Weights of a small CTC audio transcriber.
Training: soap at rate 0.0034, 8600 steps.
Data: trained on single English nouns, adjectives and verbs, spoken by a formant synthesiser in many voices, 78125 training examples, 28.2 epochs.
Rows from block 4, named by matrix and row number. Rows with one number belong to one neuron. Each number is 128 + 32 x the weight over its row's rms, rounded and kept within 0 to 255. All counts start at 0. Numbers have three digits each. After the name is the row's rms in percent of the matrix's.
# fc1: MLP up (model.blocks.4.mlp.fc1.weight, 512x128), inputs 0-63
# fc2: MLP down (model.blocks.4.mlp.fc2.weight, 128x512, transposed), outputs 0-63
fc1.210 100:147183151089096069133098111092110132131112215129130163131155145190126094105113129088062117057166127170119101096179167155108087111136168100109035132126149116057122157097115137159148150111125075
fc2.210 101:088145178181129137082177109143162131113143149117100116133071098169097169088088155123151173117072140120114064116186116100152130177122139181153196068136098152149130184150111133184127112123103124
fc1.211 100:106053116104117109126128089127095141093176082134116084192070120193110132085175119112184100109122103142133182144150086112110132157085108132132130159141151192095067151111114160138157151163174084
fc2.211 097:076130090131095077091165157133137136152127137156153178110074159161064077097132118074083149070181150175170160070098128114161048102111113141111199146161087110158054136123157147126125047132075144
fc1.212 096:174152126124127137145087045210168105130066200105101168071169112125181119163168102138090098164158098185146123119096094160103120172118130155112129081139158162094136110140178111141112142083155159
fc2.212 100:176137142142182181132112141139120146144121090077098147137135088091136161102114129124181111187128064183071122154111144057129138150142136097186155122131195135165120121130100168150162107158130103
fc1.213 121:144112110186124091072080145149208130162147179126147113118099100108140102140203110124104161190155069116110106085139120087100105177106138149154123154159179178149130096111174105154082080155152114
fc2.213 117:118087165167194161110143111157126147132204105163164089107113145124128137087133112122127129107192154106133048166173137143097136134091125096142117110101118102128127085128166146190132153163095086
fc1.214 106:087106104107125149116084095142132100097165132225087163131125106179162129158121133115174111103091162172164137156161157141162167161087118126080141186151140129068143120106140150109122132168112122
fc2.214 101:146161147109195133184108115183129154107145124121126110147147146013131194145090155122090153069117093119117086132130131110162071090174098094128112095110109096120154147141122138112129164101046103
fc1.215 111:096117144105104113108161182139147119139045173193131179137105098164130156177139094145157116155101144142101086031171131086131077188172135133157058142100150126126085173132099080101102146104063102
fc2.215 105:157104065158112130195068055111159137151109107083159150084118148120138084073088143149124088150116164099146125081187096097160157116155172147091087156122169134147175152129113079095096152178157130
fc1.216 080:108123119164110130125150128137143119143152124134118062151118102095111120109129105145148086098185120147147134064085117155078144170147117091125115130195142134081132078127128177124099152066113197
fc2.216 076:171135159098142173134109137129120145151134102094125142160119083133167121124148096135142150135130098174080146194139202170177154099134089109119129140118124116087117127165091084104139158169093062
fc1.217 058:106172115115114108090131089129191103100142140153113118087149115185132147094125164106160112131142077140149101128143138155161121191152119143220182116129147060110152086186180110132190110104172114
fc2.217 067:124139149133091125167158113113105162171143093101159149087121144103117143157122193140151089130178099150092162142135169143050104167091123122182172153167188132097101159157129095201110107121147147
fc1.218 086:121094100145098114124146026109181127190141129119113146147070087123128164139154073096113102110139068154118052088160149101128128107156148177089039133139140166146148137083130141175121132101098140
fc2.218 077:159110111082136171118084144150072112124099173133170128146083156167156133155093101183097070114156137121104099143114134132069126144181135106140155149109121088163063127150141110071120102056125152
fc1.219 114:175165091136099082142084107085077111101190110148179067076146146165119125176131081097143158121104105133146096118097102131152151115139100105188117148120163112163117137122119108133158163116138176
fc2.219 113:053135120137119151119100125137136131155086101140186109086171032116120111127119175123135088173120139147121088130121159094121121121133082167141142164116153129162097098152153120150156148079126149
fc1.220 108:165163148119138134051133169125072169155115088129053105152173103121077115131169116135160182140159140090146084094154148129096120149194113162115097173123154161167108131159085052129139135163103121
fc2.220 110:094111110132179121161136133165159152114183121094248149103086201162169129099100140162122127132187091124068118145097140116178098153125119097159178122113085124107128105088172152105125150136149114
fc1.221 076:111160074122181077155135118164134103125114084150078126155101139186160127099081114108167142156146127152136163206086157125110128130155140122124167125142198149109113084082109068139107149103138139
fc2.221 071:137106156166124189118090134167131163188053115123112110123113137159174144167161111108154108126120099096117115100170085137042101117085108150115084102050129113115066161122129132122167113103182117
fc1.222 090:079164127174133113090091148115123124104168081165157115158069133127141073049173105119218136082101117115140188091080157094193148100154129128099126123112171181114107059079128106161139068160128133
fc2.222 083:181143167129120145128132139106133134128162078123130200156060048163136184135148125117164083108141117110128149086164170185092125146163186114133132109126169132149155130066073086099152148144112125
fc1.223 114:094150113132085136164141142146132093079106123144133174094138112172105107184125157138096062144152141104071145137164098089159119163069100116122157158102157139114075108120144150130097147171038064
fc2.223 108:108096092165151122077075233130131175164154082127114168119174172043156082079125140081105168137122146102127080114154126143170115179096155094102123164117135061136191139128080134091120146132136162
fc1.224 116:169178164099054119145173151135132119095100153120126206140127128098152143146176147152095119121125156121137152109117128115102070154082164139134092114180153091140110131131106162161108135105127154
fc2.224 123:132083138157134081175118134115164124138147069148114159153132129142118086125153128130113091098130129088163131115155123111148047099137143167152109137142129136170094130085099123148169146209178157
fc1.225 081:127170132101115085141158138108152135167122204109069112187108094075167117141169161150139162140059118137109100110124088182113092131132109126136148086152144100107154118070119124152153128150173111
fc2.225 084:128118116174111163115102112089097148144100143131161156139192080172080082094180156096123119142180141176089142121112119111215126170155080163127081119185124138149164114138085185178125108146155099
fc1.226 137:167113123220117059115117094156127124097163117153113128134075104096219116164162090065131143170085106073131071080140185153100167140127151094133069147164080145109144157163157110103147188103141157
fc2.226 121:161136122132128094172068141100141159166132094167138045118116159111062094079156136152169140142110112125081124119134168170166103208151114030127125158132179104165147155108132214143102133094144088
fc1.227 101:132136071180177163175156126154128131136138151139065149140118134114051126058143089102110146105154125159111152160056140136117042189150170125059110122168185142119103094116140067138139129133176105
fc2.227 100:161073110148123083102116132139062120097181130110155094081135130121180112167115086135124105172121092125130130151075087139141109144135086129157120114125090112165130082118132233085057103148127155
fc1.228 109:071168146129157138153110145121165110100038132155142196123133149098119102081176098121114102149136117102100113126076088052083091152155171164097104104133144133112079093080110136119152098122124123
fc2.228 102:134126093107187156093138094074050106131198140138173169178138131115127058109119055140151083116133182143127157141118138120065158097105140126127163135105184115187085126151165186111089117139183157
fc1.229 100:136128099119138145120170109131124095147159144134131165148110165132081084115112145096053125167154176127154180148181123112155037121172165098134213091163092085123181055142112135134108126145152224
fc2.229 102:106162130143105113114142163176060132136076155166144096118129084106139134145086095141136116097141089132157125151090174121191172151091111162101095166130087165160077120120161132070161105130134194
fc1.230 092:101137117123125155132111127145120151154149121192091104167069113165101178118092182106155125086151184085186124151146153115146141115154116199120152126127114105090154090088156127191140140099107137
fc2.230 089:163164117133097180134175091156151180072141095082178069140130125061191179157098170101073109142105061111121138084164189151119176150119187082083101137159126144123142130134131093105215125104114152
fc1.231 091:090118155149128112061169129111050169142133096114129159132083145094166173106109130131122101144162103167107109130143088103210085138135170126167032155099118138058120146114151061118161099113104155
fc2.231 091:108112191161134129114158163135099120071168144112064173118101120183120110088120113164102115143152127100141056175156132124102128113114113126144209083142139081122100111123093106157114090157176176
fc1.232 069:110149132123077119128139079119148141109144093139127149175118109085167097116101093119077135120195185121086163130128100136109111113126111129151131142164106151107149093119181102114133139112178144
fc2.232 080:104154136144118171106142062073138087098140185102122097133146064135099166128133146141125123172131107116144112157107099163105150097120105102203141133100132117075153167165048134100110067134106234
fc1.233 071:156108168129166119096105126123118155132143115121125112130147131118131103129167124096131111132154122083099144134176079149128196141147172106164121108132112096062206085080137094185121148129186131
fc2.233 077:114098150104089132106152174109081100146124232141123147112129156183112098239149133135097135114133084172123119151064156206140122162120103147093202159132125113213091082140121186119093135141136146
fc1.234 075:133130117102176152069157173084168087190120163125100150103061086157099122116104172110113126151149144132088103074183119157142151118122143130105166065117152108126128141136147150104173104103139090
fc2.234 083:147137120235119078083103096172182152085140125084170137128113136134063141169134144107177097153155165122113068153108136113119120132176178148185156126148175191142182133136098102133098134150170075
fc1.235 120:127090125129095102111068159092078138069122138185116103078145143104151103138093094182115138142152138131106028128123090123142100192128162050147128168165120099153134114179110120129112115131167114
fc2.235 119:070160099120116169164134131061166153201143100165182152184150148136146185147129126123128118135117149133172141150122144139151141143052128129091115154158109151096154138118173131134156095125095101
fc1.236 106:147170163112141104113154091066113141165097134143144168065119091144141107111096120148132100054128111152067157097133166122124102180164162109148104164099102090149101084093128150098149204124153152
fc2.236 105:141136102135115130128060072146127119147135111118081113068121136170067113118115083152098101163102106099106087136143133149100134206117106100094099108108137076109174185134096168127104106076134104
fc1.237 095:050115088094180091161079098133150132177070182096168172073115120125181145148186068165125116162140151150087123085161128090110163107126135131139082121120123094100174121114177152146155095097069172
fc2.237 099:102087160144144177106169078172112137131119145080091175099102169136112180113161144137052083136081192110112150112141081142086112126130140114112152136132161217144145169087187112088147102177166115
fc1.238 075:134133149124159090102055141186100135125114093146203134123154188105121149104154125099125136092076060156095116092106151115162108120134159155147100094184083128126121053116118093146166090206119144
fc2.238 078:157139120146148140107113114147126161139127138117083125036128163113108145092124144136175124148159151147101146129131048118108126173161061120172091158093176131156084049106159134093075178089115110
fc1.239 072:165145112141078095101110081140110115118113075131126061152132130110169202133112098136106094102093133156175097041126168154131102103161079142135121121108150190160137149121159085081155158114158162
fc2.239 072:126176124124101138115074132085184060124092199155141168049096139113076064199173141134090150112117115143109068135117123191124164143143114142149130183128123063071136118116106143135118048163143090
fc1.240 096:125158115070090150117131093154144072095101112098094153125058084105101156079163122185112169101204129131150096091104053131142120083146067098097064167148134158132129114194145129113157183149072105
fc2.240 103:101096112139113124176136029144077156169067137084140115140147116120146133155121134131118092136135108170131113144125080196137146111067141129147168069092181146163154086142133093099108117093158183
fc1.241 122:165131152106091141118176146115099144110195149129105146147148157156084157170158122153096139046090123112092131124109090166087129165168142115147084092138156148066109097212150092136061072073110125
fc2.241 126:145163152128070111131082158142107122078149196101106127115128133137105130126168153151116147115092129097123127141125145127169173196143170145129158078188117138111080101151094146176187124110171063
fc1.242 114:093152151111181142174081198116096145079105117142117120166164148141178040076113099100141110152104111132124143121130195145120123130084028079071113116098158150112122133102142134120091129094151122
fc2.242 114:138086150135126098134142085138118084152179098191135139094183111055160085092125080093199139115148095117172164083159150148132117068133085064089130079066065116127164121123162153163081120123165166
fc1.243 106:160105117108086136160157107158166081119122097031091072179085081138128105076139102081079165125138137152161119070147114147156114117142115101098074092130173145109112158169106059105099069093160129
fc2.243 113:111136182138117086180132061145129130124108130075153141112112095140173098093109108084126078105121153173157078111097123147197102121159122150114101055085153226121068085144101115085136107136130101
fc1.244 105:186108129144111129143142080117140158160146141083169130173079147124151086124172065107103153169121193110051121161128120097072095154134134139198184110128172115097077071108131155128084132174074107
fc2.244 113:105131158176109139097128164118154134128122148127133099138090114105132096091129173115127091070150147121114120201092145088105203095146168096103106170144091136075174121155113113149144209116171124
fc1.245 076:107091153134076129111085111139125158128125137064143149135156110106098151098168147100141152122096122181171114081131102128127102095102123164154133142119181087157069110138134133111111095077096142
fc2.245 081:119149127127126123130134154149127130098116161112157105138168123192086118150159108093165132152076105133072144157095114150181175162146095101086133093145131092115128114165175138164158178131109139
fc1.246 123:118134111120098178073091116098153081173144131177121187099188173110160104143136110124115123157106110145136105141095154154106128134141119136157143147206124149116075172104164096132126128101176106
fc2.246 119:109103074063146104163088134127136176180102123140123126138113110117156148145105127153079087146145146103121170151099093174140117091070183175136111178099075136154145184041078087077122121087133186
fc1.247 087:045116121112160165104096083118169192161100136156104112086074142111136148119134072132123090105105113098128100131112142083133109114145150171125169165158152106080164083194182142178151169124086151
fc2.247 093:117108185151115129109155112126102157144131144098099135104074098132140121185123165149204093119093087071092125143160111153148106196140162126119077100152134222157075138156166081104108131090112165
fc1.248 102:123121108142072168091135103114107171171078146179134117099077131176137073086098116065180116149161170116094115115129128103166077166116205131113124176120103141160194137084130122143220117177097152
fc2.248 105:136085080119106153138149107109163163162143193087112176141070204090098185114201149125094152158180063063104125136128164151148108113062077152131105130140153124187191142188096090107095151142126122
fc1.249 127:153130150131145133041118104142101163125146113202146157065170150143134120130085102150109133068067143193132096119139107137111084147139127132131176069169137092135153158102144152141103131099112151
fc2.249 126:142127128097138134098082111105164100125170111163110130080120146121079109097137128094056089077142113118066105157101124110124122084075095117122152082076142178073126167132243137120138129124077067
fc1.250 123:076188091155101116049133115072110135157084142105104174108131129154137057080137116157162138144102162116140123162159131125210105144167090135083075128122106145155091103174144149135117107143153069
fc2.250 102:057217131127146135076174127117071098137143169138133171159133136152164062097126159131152104122111046138125142167178107163134126146162155052106176108088115110126163054156095121146114107140119135
fc1.251 084:105122077198125134194123155143080106127123144158110114083097121180112098119148144193126162114080122133167070130167125113153141124115104082160108145107171144082096066139255127125132109065152159
fc2.251 086:125075213091107141157150084153121151135118125065151097171095136086112137123104060117114106121054145099098106145106090127119145099090139114171130157037108144160084080120121171074129144168087121
fc1.252 102:146145157091081043101117104156100148115149170094171130084122111142102108139117117145138111110118197131105112112124118144122090182129074059141087154166098177102155153168122161131091082168113114
fc2.252 099:182166107134144090140147110143143093133102094072151150109120097137069061146093169191165053147101132204112113161112103131097089169136150113130117151119149154150107165142128112141122168167151090
fc1.253 107:140076115140123092123141110093068176131097104109127145162098066148179117091121195136125142133107193137097120122160115110136077176106145132107108151099184081132114165114148101149067091118088108
fc2.253 112:194130090123109125141078067083145129142105167146166210148109112097123160099128188140163136168144100159121132143130122079175111180188150164120134169145092075179121107121084139099098181160129215
fc1.254 117:144129120197103129123120077100118141129180128130105059144133155100159090136151095194110142161143116142099134078118131140089126144093103106157097147161159114075157109109173104131126136104077107
fc2.254 115:159129176172087122118140144108112181138088121151184069111107101052116112111119149115088091100154131055196070079063161151109119151107153056118135141144159146118148135120108118135107171102162128
fc1.255 129:148134139091139061061152068088089156200144125138152095064114120092178112161083112147119078089099105139114150094153177100157106107164142128136152131079148144108129162131151103085159161089148159
fc2.255 116:192140087095120131118153139179125126157121118115120198074200140127151135099166088182115111105120136164159141143126152176163121115137142148122106084124089074122146121116067162113089139089193121
fc1.256 123:172118159170199126148118068140134110091096073113165117127109121139176108136109103157111138098106095156108124170085127178191102107104140108103172122119168044118160113133148153130147089117129146
fc2.256 113:157062125128154109071121179083145163111103152104139100126076190167134120084175067163100108134176193155149131105132162100124159158157062140146139114200112143151105086073154108119094133125073152
fc1.257 099:047092156201151115107134129073092135131130133125159137097148155168113178129107137113101163087129094130141028107083138138164189179142119100165083095147100157128137110137105176187070148142134145
fc2.257 101:128102133148098140147154149125166146090065146122188085076128139149103148122098178075122127100102170136065114155064157101140134139108102145133123112101122142185186101163054101107178142126086212
fc1.258 099:147136170135175193167135134141123137110137094137128114089092139138160051099112138181100157127123148142172130163142080182106089134095096178070121120115151153156172147106199111105118110107137136
fc2.258 108:160161186058155156094105052175099171200146139133152118194115171165118125109099138133114114086152083188112120073107187119152093066119075147127129136097105121098176142122123110117119114102086138
fc1.259 092:126123133123108169123114080109147166172208109148091099103118165187143137118125127098132161126115145075108108108190136126178125086142149125115135144132155136127154114148145120185066098135139125
fc2.259 096:093082168170150160067148125109084073120088127208117178101160161132168115177088118100158123080156102145133079183130088135121162153113191151140082156124112100124095109161128119161139140096068156
fc1.260 138:104139166134124047157080111156131122165081122108099149059134116147149121135115071137101142129185107143144096137113145133114086105168196119153137156168103153149140166092129111154081161171181117
fc2.260 141:134064095122090193139077138108075102100073120160156135149175114132102078175131136138103158157154134139183138182107118151131116095132114176165115175083131103124115141092134100124107165169138134
fc1.261 107:177224123059144161138160089144084117141088096126122136149120160129155113098142144087158157149132079188163132129109168135140138115126093175082156061087141101094116126090144082133150140054104083
fc2.261 101:185180133107098097082144109116165105152147112175130056074153095103087148079102139131156110079161126176112163150137147159177135133075120155172123127105159135093144092135149132149113125100113145
fc1.262 080:113156129116148077089093161101098127122084086143166209131125149178131119171104092137067114195090133147129083132171126123068157133101145156108089091162190128124153160137163172174134064132100123
fc2.262 086:136154156088105077119164084082182155080096129130135168181153107111083154145113097126111122112069124105103153045141109140107058145142110115126120183168116109126153120189060057195155123180104108
fc1.263 096:187187120134120144158150110137092126101152176111132100076145093152138124161149108163114143104131096186171145167118157075163137109148128093199132181103178093163125157115120097134206130125172124
fc2.263 098:126149127082178137082127140135104141080063143119100153095089098169142146165155101107127175163122103150170101168141138108131135136185103171178153102125170160157073095112113099088138144116128136
fc1.264 083:146172129108085090117108129112159165107147141154116132168150116142086096131160144145109144193149139193165112153126135126099094104152153096146163125125157188092181107097110074117089090035111067
fc2.264 086:118182098148196110157065135066128167123117114075116158158166173129161081073137126102153131109064102175148128155160092176093099139036139108120128153123184140108152118121082148099148053188154161
fc1.265 089:124147163092164134106083172098122114135096087168148157140145190115144135206158128155101089158176068169139147103127103120170175130122177124143087138129138155114090142142140133133089143160174084
fc2.265 093:179178131131118158115145168134102140117152107115185124084150106149157084088124087144155095074128120160086133159140116081131104122102099157116093135137129110132107120123106146087143145134091173
fc1.266 099:144171071082134166073142193117141080092121108110212204122153142138112079168109149115122140120170137127106195141170142093117100180112178194103128172162134140075154101128132102189165105127151096
fc2.266 095:090107129096095105127121116128138071083134149139133179077109153119106146121083121137167161109100113067180160115148066132123159112081122076160177135143076118109169092132106149142083073159164150
fc1.267 074:135152170096065152129155110153116162188091145083077082095110148149139124100134099106133130132123098113116117146138104106146061120148131108141141111129181090073137127127144097137139115062203146
fc2.267 073:134093118120167100131152139123176142108145174122155112115139162130090152159103152096204106120137096119159060186138172117125090145166131099157111094146123166069126142170077092112128115160123064
fc1.268 088:175138119113085183062181080115095107129174050153201167087129095152124159113144151068125093116108074107143152130121122123164135137156114158110183101128108146138150163121146094101128108144109162
fc2.268 081:098111157189115181100164142116112125100132181165088140143162177080163154091151098140130160099152130063117125112113138137067078165105057123149157147117161151117128064109148114106124108062151140
fc1.269 082:103133160118112144121081058124129170176150098144099107156102122120130126132146132065147168131118113123130093148146100113143089111109133124172148138164152088181110114092108050083160157119203167
fc2.269 079:088142177174127095104152117109153122121151152135107157164119081124150163136130158120155137160155129174103127151066053191054105105114063151102148129171138133078111188128193155068130167148126142
fc1.270 120:065141137070128151157097126094054122154179158140174166145143104157120114158132125151126127119132148151115157095070154050113120118124133166129112169068144121089188155081123138064138145143160160
fc2.270 119:108164132115122129104162136156101180086139091089145160159164088081124112188141108126083169179099182176140174116158119062140153105120102111112173105141106118138053055059126082129150130127148161
fc1.271 098:125139094103121086115127121153108169139087125075082109084134167157210175093135179098165151119139074088126087125148185167146159128099213121146118149157138145062124132143044103121130131135122130
fc2.271 090:131138040159111119080107128177091089115129155106169151192146164149149133131103127141098156131145133165112185112153067124106130127131149131078140095117103139180148154133134127158098101186095095
fc1.272 094:153131158103057102123174157136084122122104111086161118109105148093119092168137112112095134107107091121093186170090154172150123165108144148179127151181126164099095094115066122118160149109112110
fc2.272 078:105159112143106152080090121126107148137131138103123156121172147118160101110165120131130104097130101139145171105222148108172105186165148105130065133125131120124114125135115137166101055174153149
fc1.273 095:193144088145099173144111076162109104121163083114074115116051070153108117140176136101162148125097136131104172040096118107164111114134141127122165100092083103160101124076156131141161118129154075
fc2.273 098:149099124075117123179146132154212099138133100168111088042092188141130149037124153124106110183106176085112142188167125153120096174110140164152104132119060112111141126109126140106127114173105129
fc1.274 091:138148159152103145128117082164137093064119112124090101104109147075125180091088130149117082154113157151126163109127211187092094161181122149109095131126144135180084082148138183079116112123095133
fc2.274 085:142056120116136168131168153168157171145142136101138077133132105157123098079071132123170082104146101136124157114093128102073150145079113161149164149152103145124125021116205106135117122170157119
fc1.275 088:139131137083116062069132172143090045130105137091087121057103132115160124091185182129125128108090185167082091134174110174129109134118107149086107137104104150166095144166099099136146117075124129
fc2.275 089:118147107149102140077150125144138125120153086121176117100159151140120147146095103138148170161109038116066187140116147114103188097123120149090111056141133107142123099122157105144165123159107153
fc1.276 076:102213150193136086118124104131153114178126155177114133169091117123087146120165131115143099162159147153063088156159114140053147072112098138119172176140117136132139148099152132104164146166170161
fc2.276 084:140108137093151147150115137182099073119082140109155082171162091139094135099144155111142091130084149124076131189180104064173115198176134066159085130132130161124141139079155112167090126076142160
fc1.277 071:117178172121052095114100119122063151133192131156133120161134115134110126125143143139130114178127143184126159116022123144108138147163130176130108140122136152075161105147111127119122129138088109
fc2.277 082:164090170165135142136159151171092158122113176124141108130102102048174204143159111146096157092091084168134049138121184087140084058141132080149096091128136152111113164108110143056124139107156172
fc1.278 109:078156100129128152140063127120078155131141135124086137147135165154134158095114142127126120187118143165089142184163167162109160149160082142167136109078149153118097081121124153122163149158121090
fc2.278 105:138108133101151163122157146179086143135105112122145131175099126179157078109176143138163082110129047176137155176161119097191083142128142145129161092113114103082139137131091095132108117150135087
fc1.279 078:101138132112122041115191133103089131155145177110130083096171096145144145110127113105129106121130177152083162150155124108142142132150133110163098135101038112155066167177111106122174076096113142
fc2.279 085:139123085103138107146066097081086073127093078083180139116204184141169109112120125137140134164117104116121097064146134161148119136062123073068146086133147162138154085125157138149117143146081152
fc1.280 107:150167086071086113150081121192123059104208121138180135115102111039130151128109096145111155171143138117112125114156112145141096129061156083096164046152120100087073162122151162111100108158176130
fc2.280 111:096119105147129116191108094109147115145136081128125127147109129132129159128148088109099093129115126103074181115136090066164094150171129136135058121086078097064184095170132115169132124108099141
fc1.281 092:107121112134112091124154130200101121147114172124122139089142140120147091088133123142107163134169112062160069108119110162116107129201139108104133093122112135219149117104113130137124161112083131
fc2.281 093:133063150058130154168157104162124160133107140075109061166143130165105051145111110158129113120115116149134161132101087132116134120122167171122136148148114160121136150103132098154121114162121139
fc1.282 078:145170096121102111139095185161152198129146137172141157154083105129123143116127116138130133170132106163160049158079119185150158149118136186116098147132137151121129108172076198119083108135136126
fc2.282 081:148080122168143204096093083174083141133156075056140159099120114165113103091154102124135108121131153124115185102133116130077171172125104099093135123064095135117148144134107100089143091138153163
fc1.283 120:091141165095125170177116118186141125115153117089174156085124127160112132104103115208142081028182082094134131075149198129108087136061128079125134137117114151136161077131108126131162121098119114
fc2.283 107:164090142106092196171125092129113121133181154113117116164133123140123159108112134141127150102104149120163162082124073215105094152110112130117107103100141176145159131128120056158094142125152164
fc1.284 100:084105091130053167110144161119087073182119126112074170163175103099154127089126105112100150086187185136094090121092109138076095119140109102138175087074144089146123141176119153123124100131128139
fc2.284 102:183161150112084101152113084136147135044160122080081134062140125153159087157134189194081152101096136128109121149135049114135161151107169102121128126164145154118108146130159096091132158135155139
fc1.285 125:132132152128176096111180083143203085138154047164102113106111139123108066143128163122097130105123077141152147092150106131118112151084172094152109096154148165181151123133149184116126165128072125
fc2.285 105:154060161105156113138135055107120140099088177119104135105099124116174105181143117128113175111164121120141144150096143101115198120124117166129150133161161108111169163126154115167134156105139133
fc1.286 078:117136127113144125141123085151122122116177087114154107142097055113153152125111151178137077119113114133100072130179064110143130159055105121157173196166160110087117090101132131113149092179021107
fc2.286 081:114124138095182142116096150099090065184132115166113147156129145142165101111187111138121136109114155179166145147093122070137129070137116104160095182104127169154055187138190143085161151114126147
fc1.287 110:154162142116157124063190161159069150135127114086141073127162135153153111134122124113125170086083123188141168145114170126166125143152152140164223114111168152135112110065116114092155104159139179
fc2.287 121:109118157195139133080161075165113138094041091064154065096133147141101173112132128062111103151100166109089127102084089080109091125127101076126081128154081113172122108133124170106122131106104120
fc1.288 108:113172118129170137128154116195188140090118106091151142134134153158147138116138119144177166167081121161121155104153159165174138161164139132124079148143112219149142159100092108102132109220094114
fc2.288 112:136140206113109125163148090174119124158147129159079135140100169134134184143144099107122133154136068108141095125158140162067195143115117150111110127148154092105118113147064146152158113173108089
fc1.289 085:125083184132080156152132117112122177172128114114082071135158139096191108147139123140085175083094088114140174111193097124111135092158115111136122107187119130141149093082152168153129156091132122
fc2.289 087:219114134122064161117146164127178153072089109157066118157135131114160152094118102097178051136158162158138077124112159142180125156150123170127160179150139090140107177111100127100110137123156075
fc1.290 075:124079117187103089156181089132147166162154142111096165073122112110134100114097128089134149062138134104109065104095108154180071140158112114057132114130125102172098147149122158114136108080090126
fc2.290 078:156142122143174096099124069131168134087110147127136123120087152137143144088111197142134076167140090088128152162103075050174130122134132138109117162115104144131156157179147109142138170185056093
fc1.291 130:142126073134095202162111148133146143128157093109087106167102179062104101145107167115131115167113171109112122095170175054134116174136166109111068141098122112124145104086104161141115082073116108
fc2.291 109:093127140136129187182155105156140104141178121095187169137113137114116095195187124068083160135127186148137200109164168136178144144113160146146136107147133157088156118155137145130123195119127145
fc1.292 086:120095153123080039101070103124116110116135159143130099069122199154189137122169153047167190177104103132090121111115120139125158138145110126098147166133152186149201187109110096121144147070093151
fc2.292 079:160165154122143103156119103105136187143181122112165073133159096115139074094156132169088067110107156130118035066144150223112130110106113145144131125155160161090075093154090174159077085127136129
fc1.293 071:163179164113110118115057108147135104091119138165091122169063197190173193084153140060172180138113149126117076118182178154075138129152101122158110134136138119133100146156130118116183114150145128
fc2.293 083:146113086117118163124155174134103106144094180173114051081111074112137104091069134132150084075049155113114140132128120168062131129134144194090168145116170173092172128153108158141119129080059107
fc1.294 089:183151158133108094098168090115067139143164153131116136120132107131088158124169127143110124064116093166154173148109127096078122133215114121123153159069172102107123095115113128110066094123118112
fc2.294 106:122115154132074120089107151141114129138122129088174156146136152143138127133204094124077170105122153060113152111090137086100108136120090133167145179091081164131135154121153143122202161118136138
fc1.295 110:082098146085109163081202110121112133124104130127133211151103076177143041151153124119153145132172100135139119082114106124126138132172086120119123078187126179111170169126115128117123093215108082
fc2.295 103:155115083152090149145132116132136110151159154107156092180144092196101169120150111187088141126106122155168125157177191057085142127134101145113182086105107126172146142145161128125134113146127152
fc1.296 087:058156074141153087066127143113116160195117122132143140127139164157121077112084119114121101192103153136140106116144149107131183077088114091126120149082110168122134148141132165174139145159127064
fc2.296 088:156130122075177142170133120142137124129175116088164156124128156047141098088119108086173148097051099134150175154145095134122047145112158147102114128074078100091222184159087119140119088098119080
fc1.297 096:104158114112142083134129113107161116182118123163100190168151112171146118091154134148153145204111152126088093091152115169175123122107151144147115126145122133144121165116110120205078089110114063
fc2.297 101:117059059094159118152063129132151117138112112152125170142173105184148100107142190128102119140111131146100095088143146119124149087105124165137100115167172134150196134125060105065111173115142114
fc1.298 090:099169107142146108143132158065106116129138120122107154172111087146173104144119130135145085054136197152113115179129118126152098102193141139175153104133156140130130131145117132058115192148203181
fc2.298 095:096151132159146156099117114160135151163105135137096098137094108083148152140138144133199141115134136105124083115141123122093156101108133126135137155133161117155164099100169136188194153166119048
fc1.299 089:121176089152164125126192110145100156128115090125110181198128111146105170147122184142166098146163195158106084095122109200161126118109110125150106091145153166133086092199149157136120137105166090
fc2.299 084:133095118190077122112095127122144158131122144155065121087122119089150161156171098174099098170112120121121146136136139154104120136165127155183087091138181140150156057075146064131138136120145068
fc1.300 116:111075109152134138119154140126132119074108139190088137108119178045126107079101043100140109100143114230098166122113143153103079139156161172176122135154155150100136098146166190104161090128157163
fc2.300 111:080108102158137139117170124152083097105107158148112126123162098097201107095150132126103165149097136117143129064162116087050098123148153154117120139133154151147070084157179182100101102126169134
fc1.301 087:129117178158099070039079148114139116178191171161086141113109121169116168151119139139074177118161104148135159074110155146135119110113124105098165161132122175126159111098122168098154189138122176
fc2.301 094:137137183145175134111107108103164088100106186139159118112095100093135156140115156133139158124079177068169096179136111103109098129161110151179134087151080080146132122101164073105177173144101189
fc1.302 100:129161120116110107083107076053147117183161153138166122113139121154131066096081064106099126158130131124087121139164117152166142163119173117110104154095112139066118160104095159117213144173192084
fc2.302 097:122181088165138124105136127105134145179154082081112086119138133126135093108183125153188103160067162120144178162145086090104125137118129132080167174124133148138137143148133107133147103070109030
fc1.303 109:162129118116213115178151154069141131123162164118090160038128080133135139166125106118070147152155121141090111098090063160099130193119124110181133094127063103148096130120136137156149130085124101
fc2.303 109:197169113157151176100083093082124174131128062145127086156088134115129121098149095167132113150094112126134104102200116155120182193131061084098136079126125078184151089160153172117135146118129106
fc1.304 083:127192181147091064156130174152138108174071121170053128138130086122153128114127172143137114157136150178156087144168164166132144147159159143111107110181155125116146136085087080098108106128094119
fc2.304 079:121091078104085094163175126113189092132118085170111132161057079138112119097129137131184085086088132129108108131140083133131112155154162086103120142102142184121149134074081114157123150135181114
fc1.305 077:115193153112137162081121130148114090132129091151092133139109173150113085089089107113211112072154149124138150133102170152117132130073165115092162166161073176160105157108093128114100164113152153
fc2.305 082:088115092134119168150116119111173098072115194121150092110110081060196127136134121099101121086178150163152084083125042086220149125150183158206108085122146136064128082100098079117136073093156116
fc1.306 111:107162152116125125103143125128165122130087091104108163165069161134168115176151072072165137156150091169085144137148111104082142102127139124159154183090160103104099135149185121139080133151109190
fc2.306 113:151170140112092135128168095072155105143109156150159097124115101121137121131060143132151175140144137072168095140144194083143095113104124115137130164211146105117175109138122149189124126150129148